Weights of a small image deblurring model: 6.4 epochs.
Rows from block 7 of a small image deblurring model, named by matrix and row number. Rows with one number belong to one channel. Each number is 128 + 32 x the weight over its row's rms, rounded and kept within 0 to 255. All counts start at 0. Numbers have three digits each.
After each channel's rows are labels from the 100 images, of 14976, where the channel reaches its highest value: "responds to" is what is common among them. Only what is clearly more common there than usual is listed. The data: close-ups of made-up surfaces with and without defects.
# convs0: first 3x3 conv (model.mid.1.convs.0.weight, 128x128x3x3, each kernel summed), inputs 0-127
# convs1: second 3x3 conv (model.mid.1.convs.1.weight, 128x128x3x3, transposed, each kernel summed), outputs 0-127

convs0.108:085136114148113131155105095127116167132154165108091120121139113145139107188123165132119115096192186110122157107120154120126124116097087142090133121130165086115182175102104084114038122127113139119086124141123085117110149116128098141106119133138129158128100064069080076124139157109069182115070099077176126107110152142115019077095145138102147090113139113072120147110162145081099132232140
convs1.108:142093136128143075121107124148172166130115030195170062146090138127153163089143140173127178123111185147109076147143185072137133138089175161160139132127118158151169131190155095095147112194163142127117171133144122114100164118146125146211116130164108072106107116128138128165057121115164147156118150152078149163100071147103203114104150187099126141133138128151158139148149158167101119113134
responds to: woven cloth

convs0.63:129169122119149125143115114121153067149154168172119133019128175081153090109112108064124144133099167162145115100040080112123137138183127147076162119132121108105156105148129108115130132114172135144064094120099114201115167113085111123139135087119128093139140184096151122167135149101133080147145077194116124130076146161142166133125128127137062114115106052143179143104093068113095183126156
convs1.63:070080070149129133126075134168129121137069182159122140152116129126128122064096112180097075101097144087108096152083130103119072117121132084102081102140167143132123157140113110117145180157138141075089166122137091147109130095151097156138101137110104075072050160164158114134082117091146038057135149192120095171160119094101132142122108091114106143122094091167125104108151097096118077102084
responds to: wood; stone; smear

convs0.101:093106149167149121098104105156088175125132053064117118119121142076225116055132138122164124085138116157121186105131126112115128118105157221126163132121134171112157131115128142093112126160171116072103105119249156135120199116133152120135137130140181126151163117112132120158166119139152118165114085051098166140166193131149133098133125113145134131127189163114120127168179150123139137151140
convs1.101:069065128154144143096090141123160110106115113090089196135137130139075141134085124140073169108116095082061178095163142113137174181119154092128163127063111130130118102195137207140180162153164119165136129110065204139125125136100124107126098107080135129104116118125152125114100122120097151189113186118140118146173146139155243119143124113120151095106125154148115165135141102117188156114108
responds to: wood; smear

convs0.100:145106135089140127097115140113084142084146162129153107145148044170118121194101143157139126107127116117133155150199218112098164192112161149150119133114112154163121095112146109156026077080096085123125134047120135145094089126133077074167135140150143110131122113102144130057148122147126200113137188156090139138128147133138134156065185122156147158109119161122131180127145170132068118110131
convs1.100:059175109135106135135121142114116089129111129139122190092120157146130198178113122143148164150129160138105122114127110150175179141140140139192146188121148159155151115128115115172130089067214167139094095135156154137115141180174151090071197084128088147109075137122115136138116193178130145136088059132137127154055187125106058149174173139133175129120151128159151157148162147156147109145140
responds to: woven cloth

convs0.1:122079138101148104129094105031105150155132112099131107163132132160113126108126142133123097137176095078138148113113125120164124151073130139132093132144153102089149074119101162075082136142144088008102133096142114078135114139150118167106150099123151177098183050141081113081146142112137114094071119100119114114111104157160062114047140197068125138146138110125099138161101136105117128187092
convs1.1:089139116185133145176108134130139143082175129143083139125192203110108093128217173113099192081182182123162083109212178117138123163165131158136168137074179111130125086168051140177150153071096162174156134086132136092145156132135127130130140098133164116129164156121132117115138128137176093137107127131111184159099102128137136138139196124150138146150163139123117129162124142153089196126118
responds to: woven cloth

convs0.94:130172119202121100160158104157139154150161149090074132121128102129125174115202090153130116136095158140182115136136152115096193122142184117139143159186149164133149137114161111155080134111153196139184136147162180062141145063108128161115137123178134124102219146115153129147156101104155144157128155104120204100198157138199093139094143116104078116106107129190127126165146125090124131136162
convs1.94:095090165070150123117062137179149053127104153143118142095137109154109187094112116114140159106143103101105137102135191134138142151116114171173156118165131135131195120187106184187177099136114161130114130097064200122107139136063140139153119107141144119159078139096157085156112108206099122178132120102185075113078109034117158113143174127131140125119135112088134120073115146125126126096109
responds to: wood; smear

convs0.95:208123108137106145166150159121210146111142135107125154174192128102128190110096093113120115129059141158122126122161110093159180096149148098148207095114089164175147119076164121144103113096106205137103135098084119124059055102110099117128177100117098105096156090133127127157104096112142083140130121154112147169087112189076138122131136116093131075124159164147135136127120159153115206126084
convs1.95:196191135095157093150133088188073106144118106157145127133153132094134078074137156146181124123098096165124190105172132156147126144119131116142089078160075137126131111065121110102128119139097133075138110133139132120182118101173157135150131131156088146162193153093142189168166098141130153116123153174055134078127157131168102111113089089101191086098104095144151140099163083152148059085178
responds to: woven cloth

convs0.44:141138116130130104073128125207105158149121146156208145160067086138095197130105124173114151095160100093164167129167227137141112210113116142124169152111099138116119151108109110105149121098135066106100142079129147080099111157061113129162144131092193129114157133129122131129126113115131203120123174150133140065120129116129113146161158161086135123137117204075118105121118068083109136077129
convs1.44:111157135172131184168153179059168158175140126149097129181150153136199120126157090137118069070088148128123109085086099148140174148093096055140139136160131130158118139104153144136087141089116166149149147081152133125080135115161149163081090111142056148102096164113118130177152134180125116142117169162193113140117108172080159074150144115158116150173198118175143136112157185173146148153120
responds to: woven cloth; wood

convs0.29:147136150109075147120197111100130173127043128154122162150097127108132145131158132135154153118142102086159150163107140118113142055104149168124158109153129128152121117083169116138146144075191161100110171163209129182140139187163128125144141181191156133134103127060092139108156144116127155102131115151161163126191168140150107160158146181112092156149153137199129072186130094130044160131119
convs1.29:160161101040120133163144117153086161126117143130162156076193068093140108135101104185108166126120086089196135129112117093164102136066142136124127069131138098136126144163106168169111080095144144117138083102112063115092171136151118100135171160132153101177092114079149137141146168119101186126142106167116093114148073116113135145124095078142115177167090097044145146188170094162126100150128
responds to: wood

convs0.74:075124139138108121134137089093124131110103102176088106072159142167138181068106139211109090072139086132141117179138147099112137141093145130096121122179126102154130095144127153074119184108111116162154122100081174094195137148172112123129124120124115117158104177103173151184086124178131128110100181131098118137164101115123131095158145149120112226153173173157089097103147078182114176194110
convs1.74:099161174108102155063112201127121139126094127107159125116111107131158102145096158106089143167155152164149147128129102142087169118126142170091130135149186125091100092106070170104148145095174032108087146161153099138102084122100108157081159121133150121122160072098125034073196110123125082135145118086136091120156104126084068162122154087116145104168132189113160136104130101107152160079171
responds to: woven cloth

convs0.80:082075120137133103136128107162139134090124192121131121144186106183107130128104175125081180132166131095131126146145113157111123138093090115148180126140152117140114140090102145086000102086128150137126114098072095111125090128121128145173160125165113168137120047131095111152105140141096114114112117107197114111158128188080104162116130168116229111154101141123183077138111167087109169176137
convs1.80:087089049108141124116127098141163148141255095154196103062079141136126107123132070159148163114122102111129078133116147124188116153151174102173170135093117176112140144121084138137099092125127136162073132139120100138070124130061134104160130126119139120078151141161126160159095136142105170186136112134151119123103137154096150117101108124092113166183102131148165130135128126079045158073123
responds to: woven cloth

convs0.45:137148162104118123113086114027141155094178160131169082121130039178138115175126103132134124144130145136130083150139124133151120135091166121112146123137094156185143100153159146173115105111186114113175128101105050128093097111113149122072185119132081126151154128119096094114107117117076127071069194162151122142125138077091095089126169205074127079130138125151099173078120134134083138158101
convs1.45:121109110152151147096127172168152077127148083151161080132140160137159116099137121081118158128096127046172140140120087128149211135187130142142129097146148064096145130103131146177181138110110107122097136123125185105118118132121174088085066126115119129059142149163132183143196175130132111170170113146107114118103130167108148175100053084094199105122131075110187105140168096112178096125136
responds to: woven cloth; smear